Weights of a small model that answers yes/no questions on an image's attributes.
Data: trained on histories of elementary cellular automata, time running down, 295000 training examples.
Rows from block 2 of the fusion encoder, named by matrix and row number. Rows with one number belong to one neuron. Each number is 128 + 24 x the weight over its row's rms, rounded and kept within 0 to 255. All counts start at 0. After the name is the row's rms in percent of the matrix's.
# gate: MLP gate (fusion_encoder.blocks.2.mlp.gate.weight, 1024x384), inputs 117-155
# fc1: MLP up (fusion_encoder.blocks.2.mlp.fc1.weight, 1024x384), inputs 117-155
# fc2: MLP down (fusion_encoder.blocks.2.mlp.fc2.weight, 384x1024, transposed), outputs 117-155
gate.833 019 [149 103 129 113 132 164 138 134  77 114 135 123  83 142 131 132 141 165  71 101 127 128 153  93  99 127 110 136 117 131 124 107 131 149 136 129 132 109 118]
fc1.833 021 [110 169 125 107 131 118 148 145 126  94 106 168 134 114 109  64 137 120 122  91 113 118 115 126 145 152 149 128 127 142 106 138 154 122 135 113 104 157 192]
fc2.833 014 [119 182 143  98 119 129 132 109 105  97 123 148 137 128 107 131 156 114 105  72  63 131 126 100 117 159 140 148 142 142 119 124 186 127 123 113 135 132 162]
gate.834 039 [141 115 140 144 152 168  76  90 120 130 125 161 122 101 115 144 143 172 150 124 178 128 146 138 129 136 104 149 105  88 101 152 146 129 143 137 123 144 147]
fc1.834 035 [ 89 164 151 188 148  79 145 111 161 132 105 102 146 119 141 103 199 132  93 168 126 111 129 123 131 112 139 118 127 137 109 144 124 120 111 150 125 114 142]
fc2.834 031 [128 123 125  97 150 121 158 135 143 134 134 131  84 106 150 205 123 128 103  88 152 145 153 113 118 105 118 167 137 152 106 119 105 104 137 121 128 123 116]
gate.835 096 [137 148 124 101 110 110 112 121 186 119 133 100 114 123 120 170 120 152 111 155  97 147 137 155 145 157 137 150  76 142  89 163 154 149 133 169 121 115 101]
fc1.835 100 [150 119  95 111 135 129 125 108 112 124  95 137 122 120 105 104 148 120  82 148 112 130  97 156 174 103 201  77 127 160 139 120 155 166 146 147  79 132 116]
fc2.835 088 [123 146 128 103 106 135 120 117 138 140 129 124 127 153 126 130 173 162 117 133 120 115 163 144 124 151 147  66 146 149  80 146 123 154  89 168 127 127 134]
gate.836 187 [ 65 140 139 103 129 120 122 108 132 136  94 123 125 119 118 134 139 113 109 141  91 167 121 131 155 146 163 112 160 127 120 141 138 108 138 137 108 138 136]
fc1.836 182 [168 125 126 126 127 160 121 152 121 128 172 171 108 138 145 127 150 134 137 121 136  79  92 133  95  97 105 106 150 110 131 121 142 168 122 135 181 136 147]
fc2.836 209 [124 139 177 131 142 143 104 121 119 160 152 174 128 115 131 122 122 134 147 112 131 162 124 181 110  92 131 125 135 116 116 128 139 151 123 170 129 122 120]
gate.837 150 [ 86  96 151 114 159 118 150 102 118 131 159 159  98 112 117 156 147 108 106 118 103 137 147 104 165 154 139 119 104 102 103 125  95 128 124  84  96 179 144]
fc1.837 141 [162 157  76 176 124 103 107 177 179  92 135 138 125 120 133 124 153  90 100 139 118 112 120 132 115 126 128 110 178 134  84  90 150 129 112 129 151 112 119]
fc2.837 137 [112 142 114 162  71 105 150 120 117 122  72 144 159 113  96 105 138  87 119 104 112 157 123  98 151 163 137  95 132 117 122 110 120 153 114 124 114 103 122]
gate.838 045 [109 136 109 158 124 150 135 127 137 139 138  97 148  80 112 120 138 176 110 125 126 170 155 136  96 105 123 156 159 151 136 133 131 151  88 107 107  62 116]
fc1.838 048 [105  93  81 133 109 170 121 141 110 149 101 138 114 150 147 110 125 162 116 122 109 152 147 119 103 136 115 147  97 168 137 120 129  97 104 125 139  89 140]
fc2.838 044 [152 117 129  83 113 144 143  94 121 141 134 100 111  94 119  86 130 151 147 128 119 141  98 135 117  84 142 112  68 100 114 159 140 108 133 110 123 138 137]
gate.839 176 [144 149  95 154 105 200 133 145 112 162 146 133 150  94 138 102 123 146 143 128 116 108 115 124  94 104 115 123 152 155 136  97  90 136 109 116  92 146 157]
fc1.839 174 [123 129 117 148 105 197  79 117  75 141 127 145 111 107 126 120 133 110 130 121 135 132 128 149  92 138 128 116 110 113 134 141 104 172 113 158 120 151 119]
fc2.839 164 [155 156 151 148  87 181  66 102 150 130 121 154 166 128 139 110 103 129 117 121 133 134 158 147  78 143 142 100 111  99 162 132 107 136  86 137  97 147 131]
gate.840 046 [ 89 115 135  94 160 168 149  97 124 109 138 117 112 110 118 131 136 122 145 112  90 133 151 153 145 145 138 105 135 123 111  83 166 120 160  99 110 154 137]
fc1.840 047 [132 126 137 169 103 131 156 162 126 196 149 147 122 126 145  92 151 136 106 134 117  88 123 131 126 105 107 146 139 119 126 132 103 145  89 130 145 101 147]
fc2.840 045 [130 151 124 142 155 121 169 127 120 134 126 174 111 146 100  97 106 123 128 119 110  98 130 145 139 150 110 159 137 145 131 115 139 161 110 148 160 137 147]
gate.841 035 [ 62 128 126 143 148 130 125 136 105 203 119 118 129 107 151 149 174 138 115 135 112 121 135 149 129  88  53 150  91 125 120 134 146 181 156 134 113 141 170]
fc1.841 033 [144 104 127 109 127  93  90 108 130 121 128 130  68 132 115 132 161 146 133 110 127 111 133  96 124 138 164 112 136 136 124 142 150  86 111 137 122 151 129]
fc2.841 028 [110 162  90 109 161 145 160  91 143 163 132 126 143 119 147 182 134 151 139  91  94 110 104 108 146 107 129 135 142 176 128 165 129  66  90 190 134 156 117]
gate.842 062 [ 99 126 164 134 226 106 150 137 112 121 136  71 125 152  91 108 110 119 145 107  84 145 143 132  70 107 136 121 131  92 134  88  95 152 118 123 147 101 119]
fc1.842 058 [164 115  97 109  62 119 162 160 131 144 142 146 117  88 153 151 142 145 113 149 158 132 133 115 153 138 132 139 121 176 137 145 163 161 136 156 123 129 143]
fc2.842 041 [139 176 151 106 157 121 136  93 150  90 122 176 118 149 149 132 113  86 116 107 114 171 133 143 168 112 111 131 126 106 118 116 148 107 119 135 155 105 127]
gate.843 080 [160  84 176 140 126 125 118 127 150 115 138 121 161 143 122 108 112 104 144  97  83 104  87 115 143 113  84 133 129 127 183 112  97 136 186 143 129  98 137]
fc1.843 069 [174 111 153 127 108  84  89 119 100 124 114 133 117 111 126 131 103 120  92 152 162 151  76 125 136 150 171 107 119 129 164 117 119 109 133 165  88 116 170]
fc2.843 060 [140 117 131 105  90 164 142 140 118 111  97 145 153 151 158 125 130 145 110 149  77 133 144  87 133 141 129 142 128 102 164 153 107 144 130  98  83 135 148]
gate.844 054 [128 138 144 141 140 140 117 156  95 148 133 137 152 140 151 114 151 143 123 126 115  96  95 129 131 158 131 129 126 124 146 102 123 139 120  98 121 101 149]
fc1.844 043 [127 110 118 139 117 127 150 137 148  89 150 142  95 125 117 144 107 132 133 123 154 127 167 139  85 119 130 116 158 103 101 146 130 146 118 157 101 156 106]
fc2.844 039 [117 133 131 126  88 128  93 115 142 100  99 194 169 142 136 118 136 137 105 165 118 126 147 144  80 123 101 124 105 117  98 104 132  73 127 108 146  97 109]
gate.845 078 [ 87 102 125 124 133 152 118 103 148 139 129 139 120 138 123 110 164 158 136 127 150 137 162 118 144 194 114 155 159 123 118 171 122  77 168 133 135 128 123]
fc1.845 075 [169 151 140 150 166 107 111 130 131 149 171 134 115 140 136 131 137 113  95 134 152 113  88 137 111  68 158 123 117 131 118 100 110 169  92 122 119 128 124]
fc2.845 063 [111 135 130 130 168 127 123  98 169 123  95 147 107 144 116 104 117 127 113 136 119 130 112 143 128 151 153 181 155 108 147 120 125 138 108 176 148 137 130]
gate.846 104 [128 143 103 153 138 138 102 122 138 150 147 130 107 150 108 128 117 201 120 159 185 138 108 138 118 116 122 129 125 158 150 108 125 108  96 158 143 147 158]
fc1.846 098 [ 85 106 110 125 117 131 163 155 120 136  96 122 116 103 127 143 107 105 130 118 120 113 141 149 128 118 142 127 144  69 125 105 138 154 113 109 139 145  59]
fc2.846 100 [139 155 162 121 110 123 180  96 129 156 135 130 148 128 127 126 169 102 149 109  93 128 119 106 133 131 173 108 165 193 111  55 154 141 111 159 166 130 141]
gate.847 119 [111  93 135 152 121 140  98 142  90 146 146 104 113 123 106 118 123 135 115 116 187 132 126 164 117 119 168  94 144  91 111 164 131 141  65  99 137 108 123]
fc1.847 154 [ 85 138  92  81 117 135 190 120 124 123 108 153  97 118 112 118  78 164 112 113 145 158 100 146 100 148 141  89 139 149  83 155 120 110 161 133 127 131 157]
fc2.847 170 [130 136 133 117  95 138 157 142 104 134 127 132 134 134 129 146 100 153 121  83 147 121 136 146  91 141 116 123 163 159 115 144 136 104 134 125 140 139 161]
gate.848 033 [164 155 138 127 152 116  97 105 131 122 121 109 132 126 120 138 122  98  90 155 116 114 117 137 127 146 117 124  90 136 155 147 150  96 106  79 109 158 163]
fc1.848 030 [118 118  95 164 139 134 138 126 110 149 135 141 140 138  98 123 101 141 145 147 147 125 134 115 138 149 135 107 132  94 169 160 152 124 138 111 115 131 140]
fc2.848 025 [166 128 100 146 146 149 138 113 120 138 142  97 159 122 141 137 116 141 124  75 122 117 113 162 126 146 103 128 147 191 173 119 118  98 120 170 126 134 133]
gate.849 076 [101  93 101 138 143 148  95 118 151 137 131  94 137  96  84 112 115 126 155 107  86 136 163 167  76 110 141 102  94 129 143 125 122 109 110 131 105  77 143]
fc1.849 075 [ 98 118 111  93 116 154 146  96 136 148 134  81  89 137 107 119 120 121 139 107  93 111 137 142 114 100 141 114 148 135 163 139  93  89 149 126 112  98 132]
fc2.849 057 [115 133 107 147 113 109 116 177 108 173 168 132  90 100 112 157  91 124  67 134 144  75 126 128 106 139 145 161 102 117 129 122 120 130  90 118 115 155 140]
gate.850 035 [124 140 110 175 137 117 140  84 135 139  99  77 110 121  81 117 162 127 133 143 121 149 170 162 162 182 138  94  83 113 123  96 176 111 112 109 122 113 159]
fc1.850 029 [114 115  85 164 113 116 149  93 127  94  83 108 162 121 136 136 140 112 137  91 150 130 152 140 181 153  97  85 101 122 132  99 146  97 133 101 159 126 136]
fc2.850 026 [153 112 124  97  92 153 133 122 142 139 139 102 178 153 172 160  95 131 147 104 163 132 113 117 134 118 107  82 162 143 169 153  95  96 169 149 121 118 171]
gate.851 022 [114 174  91 117  83 128 154 146 113 157 122 122 122 106  79 147  76 158  82 150 183 127 108 127 168 136  80 134 124 161 107 104 101 102 143 115 124 165 112]
fc1.851 022 [ 66 154 104 153 119 130 144 130 164 121 130 170 107  94 104 123  94 129 124 119 152 138 127 156 133 123  93 128 146 115 110 105 113 126 128 158 157 149 138]
fc2.851 015 [ 93  99 124 141 179 131 100 128 168  96 138 121 138 105 130 103 142 136 182 133 144 127  98 208  89 150 121 122 146 145 130 139 106 156 106 164 106 103 132]
gate.852 020 [115 121  55 139 144 121 132  92  97 119 120 156 127  80 153 122 131 150 117  97 160 134 135  84 136 105 149 131 124 114 147 139 166 116 136 129 123 127 116]
fc1.852 021 [134 123 142 143 160 124 143 134 117 127 133 130 139 175  91 112 170 149 127 104 137 148 157 129 135 127 147 112 106 148 140 141 175 146  93 121 126 139  97]
fc2.852 016 [109 132 131 107 165 151 112 143 106 188 128 128  94 140 107 148 125 125 103 110 139 159 169 132 122 166 143 133 126 145 150 128 152 122  88  82  92 169 105]
gate.853 205 [133 127 146 106 143  78 144 159 148 117 129  86 117 157 134 128 116  95 126 144 130 165 104 122 123 124 157  85 130 112 131 100  96 155  89 108 160 126 134]
fc1.853 189 [111  90 134 136  92 100 137 156  96 158 118 164 157 116 138 153  84  82 105 107 145 175 128 108 109 128 116 133 162 165 138 145 137 124 152 122 110 140 146]
fc2.853 206 [132 119 140 131 119 118 141 124  95 132 146 136 146 131 150 112  60 118 108 140 133 148 128 134 118 113 103 124 130 140 110 123 124 116 110 137 147 157 141]
gate.854 058 [127 124 180 141 161 145  90 140 129  94 147 130 143 165 129 139 150 134 140  96 123 135 147 100 150 147 127 118 146 135 132 148 127  80 139 134 115 110 176]
fc1.854 052 [102 128 109 152 146 133 105 163 122 111 113 143 177 138 124 147 102 115 127 153 137  98 192 138 132 101 125  98 109 126 135 130 180  91 118 103 165 127 106]
fc2.854 051 [136 144 104 144 141 140 127 111 125 110 125 114  89 176 111 116 111  68 141 126 124  91 202 142  97 145  80  94  59 139 112 143 122 123 120 118  95 121  80]
gate.855 063 [141 108 134 147  89 123  87 132 116 123 144 137 125 131 131 137 127 127 166 142 113  83 140 109 105 105 160 153  92 102 135 110  92 148 129 197 139 109 144]
fc1.855 056 [132 109 144 105 107 125 122 168 120 136 130 163  66 112 134  96 157 103 126  87  75 162 118 122 133 167 126  88 109 116 146 117 126 131 133 139 141 114  91]
fc2.855 059 [134 118 129 132 110  91 156 109 103 137 154 108 101 155 134 126 183 137 151  76 102 125  94 125 145 144 160 103  79 165 125 115 159 106 127 105 128 133 104]
gate.856 145 [140 119 108 128 121 119 136 104 104 165 117 106  93  98 163 122  95 133 129 119 126 105 132 145 150 105 101  66 100 183  99 130 109 141 114 136 152  94 164]
fc1.856 160 [138  90 113 131 109 149 123  84 163 132 114 129 118 131  97 161 109 108 142 131 119 156 133 108 137 150  99  80 105 142 147 168  62 164  70 107 128  77 114]
fc2.856 181 [157  90 122 123  92 110 149 123 127 122 108 114 135 132 107 160 126  62 140 128 129 104 143 121 130 100 129  99 129 141 162 147 111 175 111  93 162  98 162]
gate.857 027 [115 129 154 141 149 167 168 121  96 128 143  75 115 139 110 148 132 169 151 144 162 111 119 139 122 154 126  84 120 103 135 125 129 100 106 124 111 122 114]
fc1.857 027 [126 102 139 152  65  82  93 140  89 142 100 141 110  94 119  92 148 117 105 188 106 149 116 132 148 114 142 129 110  86 171 136 152 141 107  76 130  75 131]
fc2.857 021 [105 106 150 177  91 140  93 159 145 136 118 115 143 121 126 108 130 190  84 137 113 127  78 170 173 106  97 123 117 116 157 123 112 135 126  96 181 126 146]
gate.858 022 [134 146 139  99 154 135  77 143  86 150 162 125 106 150 168 119 151 109  97 109 140 133 120 165 108 142 166  88 119 108 164 179 184 116 160 140  92 208 143]
fc1.858 023 [135 160  88  96 134 161 146 137 114 107 122 178  98 116 111 151 184 118 118 147 147 106 173 123 107 115 130 113 157 105 143  92 133  91 194 116 115 167 141]
fc2.858 016 [168 157 143  77 129 143 104 116 150 146 142  95 116 139  94 139 112 174 155 145 130 109 123 119 120 134  99  84 116 122 153 129 138 162 148 115  86 119 121]
gate.859 040 [114  77 144  98 161 142 147 138 117 161 164 103  68 151 138 104 147 180 134 135 115 109 128 145 137 109 123 136  86 130 144 110 136 130 159 119 100 149 131]
fc1.859 035 [ 66 121 116 107 126 135 111 175 147 119 141 117 127 104 163 122  82 178 108  99 113 146 121 126 118 136 145 119 108 156 161 108 151 108 164 173 145 104 120]
fc2.859 037 [152  85 149 156  89 160 115 135  85 160 131 152 134 139 148 139 145 106 138 125 134 121 117  63 105 112 144 173 106 122 112 131 171 148 149  73 114 140 105]
gate.860 098 [114 188 141 149 137 119 123 116 144 114 125 131 116 163 120 128 113 133 147 137 117 145 143 113 148 143 116 140 165  93 106 105 143 105  96 100 102 100 164]
fc1.860 132 [143 168 157 146 128 158 133 153 148  93  97 136 181 148 129 117 172  92 147 175 143 104 132 154 127 101 136 107 109 146 141  94  88 131 151  98 117 110 125]
fc2.860 143 [127 125 146 158 167 161 132 190 156 110  92 148 137 143 113 129 140 108 138 162 165 138 127 168  88 135 128 115 114 108 132 102 125 134 109 111  99 101 122]
gate.861 036 [139 109 127 160 149 165 145  90 148 129 140 106 147 131 117 129 175  99 103 136 120 131 109  96 100 116 135 110 139  86 146 149 148 101 103 114 122 154 127]
fc1.861 039 [ 87 131 158 117  69 109 124 166 119 135 157 132 112 147 128  97 120 116 124 135 100 127 164 165 129 111 121 176 151 170 110 116 133 145 149 142 141 135 122]
fc2.861 037 [ 76 134  99 124 102 149 116 147 139 119 131 156 127 111 112 104 107 118  98 142 122 140 128 118 113 125 117 189 149 151 116 142 179 141 163 136 139 160 107]
gate.862 183 [125  90 121 135  84 148  72 166 164 138 131 127 128 158 108  95 136 123 143 142 140 125 156 147  96 157 131 165 170 161 130 121 122  89 114 153  85 139 115]
fc1.862 158 [ 76 162 129  80 144  82 162 128  81 153  83 157 123 127 113 180 145 122 126 125 138 152 119 124 159 120 130 122  93  98  86 108 113 103 189 125 112  74  99]
fc2.862 154 [127 156 179 151 100 147 126  98 105 140 171 117 113 104 136 109 120  95  77 145 139 139 114 134  75 134 147 127 130 116 146  77  70 122 158 125 154 132 138]
gate.863 080 [100 151  96 111 149  97  92 129 129 120 108 125 118 162 174 135 135 110  81 101 142 131 134 139  95 157 144 101 175 163 132 104 136 110 150  96 123 178 114]
fc1.863 104 [129 121  95 131 128  83 130 124 131 121 158 105 131 130 137 103 166 147 158 141 115  91 124 108  97 128 130 129 144 145 108 103  84 105 154 128  99 131 176]
fc2.863 102 [131 116 125 143 140 103 130 109 121  74 139 119 144 131 140 107 143 136 130 175  89 102 106 119 136  79 141 151 135 137 124 139 122 123 146 147 118 142 143]
gate.864 167 [120 129 108 158 130  96 115 147 142 202 113 130 105 126 139 113 145 139 104 123  97 116 140 125 109 116  79 139 172 160 140 118 139 156  68 114 155 109 141]
fc1.864 169 [121 138 126 150 125 105 115 168 164 182 105 145 143 111 102 104 134 148 140 128 125 109 151 102 132  56 104 145 144 141 141 113 133 147 117  88 148 119 143]
fc2.864 170 [123 121 148 145  95 114 139 177 173 153 138 133 109 118 131  92 143 112 161 120 103  90 112 131 116 113 115 161 122 136 106 118  95 123 104  76 167 145 109]
gate.865 075 [147  94 110 122 122 125  77 159 105 139 110 151 131 123 162 114 151 141 164 146 144  99 134 118 114 128 127 116 146 136 164 135 134 162 137 120 118 140 105]
fc1.865 065 [114 148 129 150 109  89 138 121  87 117 100 102  87 106 123 151 127  83 138 116 127 178 162 138 113 129  94 154  92 101 154 116 118 141  92 126 161  96 110]
fc2.865 068 [ 97 145 114 126 134  92 138  82 122 100 165 111 121 144 103 130 157 117 124 118 130 142 167 107 116 125 114 137 123 130 156  67 116 122 126 135 131 132 134]
gate.866 041 [133 122 115 163  96 144 135  98 155  91 100 141 132 147 131 147 110 135 117 172 117 124 173 106 131 124 117 157 126 123 109 186 126  97 131 178 146 104 130]
fc1.866 039 [133 129  73 121 161 167 126 125 119 110  93 160 178 123 100 147 105 164 126 144 176 158 182 119 113  96 143 122  92 123 107 137 106 131  98 125 143  93 121]
fc2.866 035 [132  65 105 143 105 183 153 133  90 124 106 114 146 102 167 140  84 182 167 141 128 107 142 146 115 141 142 143  96 142  98 113  93 158  83 117  97 125 136]
gate.867 038 [120 145 119 124 117 136 101 112 170 151 140  79 119 116  93 132 111 134  91 132 106 122 144 122 119 103 139 125 106 103 130 124 106 108  99  75 136 104  95]
fc1.867 033 [169 158 127 136 125 171 108 122  92 103 124 141 120  92 142 169 100 126 178 133 131 100  79 118 101 105 111 158 141 127 129 128 114 136 142  83 124  91 173]
fc2.867 028 [162 123 163 145 152 126 159 153 136  72 165 102 186 142 111 152 113 101 139 152 105  96 111 159 122  93 129 119 129  96 105 129 126 132 134 100 152 117  95]
gate.868 077 [154 132 117 141  88 129 126 116 124 144 136  86  65 128  65 106 132 118  88 126 154 130 135 115 161 135 113 175  84 126 143 109 154 139 161 135 152 125 114]
fc1.868 069 [117  97 143 134 154 102 148 155  94 158 123 135 142 159 145 139 132 154 136 120  76 128 125 178 134 144 134 108 153 128 139 125  95 118 136 130 133  90 178]
fc2.868 070 [112 156 147 118 166 134 112 110 121 146 115 102  81  97 142 122 143 118 104 112 153 145 133 151 158 100 127 106 144 124  86 117 125  91 131 138 162 137  98]
gate.869 047 [139 168 126 183  97 134  97 139 146 123 126 111 161 141 152 108 152 135  77 145 117 133 128  88 155 115 114 117 112 120 115 117 142 121  67 119  82 103 116]
fc1.869 045 [147 106  83 159  82 100 160 115 122 143 112 136  95 126 152 120 138 140 116 146 135  93 130 133  91 139 115 109 102 136 121 107 124 125  95 112 135 145 147]
fc2.869 042 [123 103 117 160 151 168 120 119 113 119  76 161 120 105 121 102 131 105  86 143 132 128 118 154 103 108 125 119 148 118 147 160 102 162 111 145 101 128 130]
gate.870 087 [114 127 148 120 109 123 113 108 125 108 112 128 118  85 115  69 144 112 119 119  87 177 133  92 173  96 115 179 101 106 159 145 159 149  77 142  88 128 127]
fc1.870 078 [148 133 163 133 104 136 112 104 108 121 119  80 116 104 168 108 129 122 126 126  76 179 105  87 161 111 117 157 124 111 119 130 181 173  97 103  93 137 126]
fc2.870 076 [ 96 138 129  85  97 139 144 139 155 159  95 115 131  81 124 157 147 130 133 106 133 168 100 132  87 159 117  75 127 134 117 158 125 112 131  75 128 130 161]
gate.871 156 [128 107 126 107 118 105 119 131 131 121 174 122 135 103 117 147 110  94 179 153 124 171 112 143 133 142 149 113 103 122 113 150  77 121 116 134 107 152 108]
fc1.871 148 [135 109 129 131 132 102 158 122 171 127 150 126 136 104 149 166  96 145 173 159 144 159 105 121 124 157 129 167  84 148 108 125  63 108 107 130 108 105 130]
fc2.871 146 [134 145 119  85 116 117 153 155 144 128 151 145  99 151 112 150  84 142 113 128 112 136 155  86 116 176 125 116 130 142 151  93 101 160 146 120 123 131 159]
gate.872 025 [165  96 142 135 116 152 153 126  77  78 117 129 107 138 129 148 109 167 143 109 137 128 139 153 116 124 144  82 135 118 124 110 158 127 105 182 101 121 120]
fc1.872 025 [109 139 113 164 121 128  70 139 121 161 188 114 109 137 115  82 101 111 105 148 134 135 104 109 130 144  74 124 119 141 160 120  87 164 150  71 121 118 150]
fc2.872 016 [139 161 137 110 127 164 140 142 143 124 167 108 101 145 122 119  89  73 109 107 127 136 134 149 138 141 142 131 151 154 113 136 121  83 150 142 171 135 167]
gate.873 067 [134  97 152 118 131 105  87 117 116 165 107 144 104 121 151 152 149  92 132  98 115 130 140 155 130 139 127  99  97 122 125 117 126 138 107 158 108 127 151]
fc1.873 070 [120 128 151  97 109 120 117 138 155 158 143 126 107 144 164 136 125 122 168 150 119 143 114 134 139 139 155  94  92 131 111 115 109 130 116 136 108 120 133]
fc2.873 066 [127 141 136 100 116 104 164 137 146 144 168 112  98 131 135  75 160 120 166 116 123 141 126 129 157 102 111 123 101 117 105 110 117 119 164 163 132 149 117]
gate.874 019 [142  81 162  83 139  83 158 122 138  99  69 130 115 125 124 120 142 122 132 122 132 156  85 164 112 137 138 100 155 110 114 124 103 114  94 129 144 120 131]
fc1.874 020 [118 116 150 152 115 132 161 105 180 139  92  86 142 135 129  75 118 100 162 169 118  91 137 131 121 148 132 100 161 123 139 125 131 106 128 122 144 108 169]
fc2.874 014 [150 150 144 111  97 109 166 109 157  95 105 146 133  91 101 123 166 141 128 108 144 141 136 131 140 134 138 114 179 115 153 118  73  40 116 130 109 129 151]
gate.875 144 [137 134  91 129 129 145 119 118 123 140 123 124 118 120 157  98 106 132 134  77 128 155 111 173 133 110 155 138 139 137  96 132 151 142 139 145 151  84 114]
fc1.875 187 [113  86 140 118 104  90 135  96 129 126 135 112 104 149 152 115 117 163 102 107 134 117 126 123 119 149  74 176 107 148 156 105 136 131 141 179  82 115 112]
fc2.875 178 [116  99 111 129 102 140 122 103  98 127 142 108 124 145 122 166 127 144 111 105 153  95 160  90 117 130 115 164 123 174 128 120 100 113 141 127 102 128 159]
gate.876 069 [ 86 110 105 117 138 131  53 127 135 156 135 102 101  90 156 156 139 100 158  94 115 125 130 130  99 135 119  73 161  98  92 143  73 114 141 119 128 112 144]
fc1.876 068 [137 192  76 122 131 160 145 119 148 157 111  97  66 152  95 119 120 141 137 141  86 141 135 130  99  96  99 121 121 137 141 144 106 139 102 120 121 111 136]
fc2.876 060 [162 135  85 116 130 169 137 121  88 140 144 111 146  92  85 118  97 127  78 135 120 124  87 151  83 149 137 122 147 129  99 162 131 165 100 160 135 123 124]
gate.877 076 [145 106  99 147  94 109 148 133 124 121 133 163 118 120 121 174  63 112 101 119 144 102 152 114 109 109 126 132 100 140 132 103 157 147 130 141 157 128 176]
fc1.877 071 [144 135 158 107 168 168 109 152 125  94 130 113 152 162 135 105 164 101 144 149 115 122 135 149 168 123 128 131 144 130 157 108 109 119 138 130 105 120  96]
fc2.877 066 [191 147 146 123 113 116 112 123 120 148 114 154  93 113 117 152 117  78  94 146  85 156 137 121 120 140 135 110  75 129 122 105 118 147 147 138 138 152 141]
gate.878 057 [171  80 156 140 115 167 128 154  92 149 147 123 154 118 135 119 150 138 115 127 122 111 149 146 125 132 124 135 135 124 108  92 111 154  71 172 130 134 130]
fc1.878 051 [167 113 137 157 113 152 147 167  83 154 112 133 156 136 148 153 155 122 116 131 110 108 168 132 120 127 104 134 133 104  66 104 122 179 109 172 124 149  96]
fc2.878 046 [120 134  89 184  80 111 124 119 116 105 168  94 136 138 135 122 120 138  93 147  74 137 161 146 143 110 123 148 156 142 129 119 117 113 126 146 168 179 113]
gate.879 182 [119 130 140 134  97 122 117 134 170 104 130 135 126 141 135 112 154 118 150 101 153 128 122 161 136 103 127 130 193 138 149 146 103 123 102 154 147 101  78]
fc1.879 181 [154 138 115 117 137  96 118 112  94 178 127 120  99 109 114 164 117 126  78 154 128 117 134  77 111 142 105 116 121 108 102  91 139 150 139 111 126 145 128]
fc2.879 133 [162 131  89 166 147 117 109  91 135 166 118 144 137 135 133 141 125  87 117 116 157  82 135 115 150 145  76 131 156 125 146  71  86  99 121 174 150 135 138]
gate.880 176 [129 149 129 107 152 163 146  74  92 123 127  95 109 126 173 132 109 136 103 182 105 132 150 160 110 153 134 122 137 117 125 108  87 110 154  79 118 106 135]
fc1.880 177 [121 168 135 128 154 111 137 101 121 115 127 106 145 125 141 146  92 116 104 163 145 129 129 134 108 126 112 132 143 130 136 117  92 104 161  93 135 120 154]
fc2.880 173 [ 89 115 134 125 126 112 145 124 119 163 179 128  86 105 100 114 152 113 129 107 137 129 153 157 116 109 150 107 118 128 127 123  86 131 157 113 173  72 124]
gate.881 053 [123 134 118 159  81  98 137  94 112 101 103 175 103 161 141 144 143 113 110 109 176 124 112 103 158 116 128 180 106 120 130 122 112 145 120 146 137  83 150]
fc1.881 045 [131 125 165 136  72 158 152 126 157  87 138 154 148 156  81  88 136 123 113 129 111 146 138 106 134 128 135 100 148 171 145 115 130 134 170 121 101 110 125]
fc2.881 043 [146 160 125 111 140 172 155 140 108 114 153  85 173 135 160 123 121 142 148 128 118 129 117  95 129 159 107 110 162 111 138 106 138 105 138  78 105 108 151]
gate.882 027 [144 167 120 129 151 121 127 140 111 134 135 169 137 135 132 131 150 110 123 132 132 139 103 150 120 128 141 138 118 132 177  86 120 114 100 156 126 106 131]
fc1.882 025 [166 128 120 102 123  82 110 153 162 117  85 176 164 100 149  98 165 143 111 152 135 188 115 132 131 119 126 122 117 129 166  87 146 142  57 168  92  99 107]
fc2.882 018 [118 104 120 176 122 122 144 131 145  66 149 111 176 156  85  94  87 142 101 149 147 164 160 114 123 152 125 149 106 132 126 162 136 127 110 166  65 116 117]
gate.883 036 [157 173 136 109 136 133 121 157 125 130 104 117  96 178 141 180 124 128 158 127 110 106 115 126 152  95 137 128 139 123 169 112 100 132  87 121 137 135 142]
fc1.883 033 [151 141 159 129 125 135 157 127 111 131 129 146 153 163 104 100 106 131  86 110 127 109  94 165 132 126  98 116 171 136 182 133 118 113 120 107 145 154  95]
fc2.883 031 [135 123 175 133 157 139 158 157 146 154 127 133 123 126  87 125 152 119 106 103  96 125 158 140 101 117  91 107 154 131 163 131  75 111 132 109  81 111  88]
gate.884 035 [131 120 103 150 151 128  72 160 110  85 161  99 128 107 142 119 126 121 106 164  99 121  92 112 144 131 199 160 149 109 152 113 147 140 137 111 145 162 131]
fc1.884 033 [139 143 129 101  82 126 110 161  81 133  91 162  86 115 134 136 127 181 129  98 134 103 157 109 116  98 142 157 102 142 135 144 116 124 110 131 155 142 119]
fc2.884 026 [130 112 152 153  87 103 100 139  98  87  85 136 155 162 113  96  88 130 141 142 110 142 141 129 130 134 128 182 100 108 105 143 103 134 119 120 160 132 150]
gate.885 061 [ 95 127 149 162 125 160 148 109 139 115 150 143 109 115  85 141 188  95 125 112 126 128 144  81 130 182 121  96 131 134 154 166 125 135 128 125 135 162 171]
fc1.885 055 [120 150 131 144 143 131 130 187 134 140 119 132 130 110  99 125 183 122 127 114 125 143 127 127 114 128 180  92 104  78  94 171 103 129 136 103 166 150 144]
fc2.885 052 [117 169  99 104 150 137 125 158 113 154  87 139  83 108  86 121 154 115 102 143 119 168  97 134 123 140 146 137 106  91  96 113  96 119 134 127 155 145  97]
gate.886 023 [150 165 133 113 140 106 120  94 175 113 152 125 116 109 106 128 132 126 143 154 158  99 102 133 122 155 175 167  95 123 108 131 101 124 189  90 110 147 180]
fc1.886 023 [108 137  96 126 136 103 122 118 164  74 146 111 114  86 160 127 178 124 145 129 109 150 139 150 147 156 177 143 118 130 138 149 131  82 141 121 158 163 130]
fc2.886 018 [166 119 107 130 168 140 136 107  95 153 132  93 118 107 175 135 121  97 141 126 142 153 135 131 147 143 150 120 174 140 130 157 192 123 153 131 150 109  85]
gate.887 132 [138 139 113 122 106 143 155 112 154 159 102 111 189 147 123 118 123 137 120 159 112 119 142 155 102 139 116 151  93 161 136 141 130 149  96 107 128 118 148]
fc1.887 145 [127 117 135 160 142 159 139 104 119 127  95 135 171  89 121 140 135 136 110 129 121 130 134 138  98 191 119 141 117 174 181 131 133 129 121  97 135 105 175]
fc2.887 135 [160 144 136 109 102 118  95  98 164 117 131 158 127 124 115 116  82 139 147 113  99 132 158 147 135 122 125 118 119 161 157 108 109 146 154 130 183 103 127]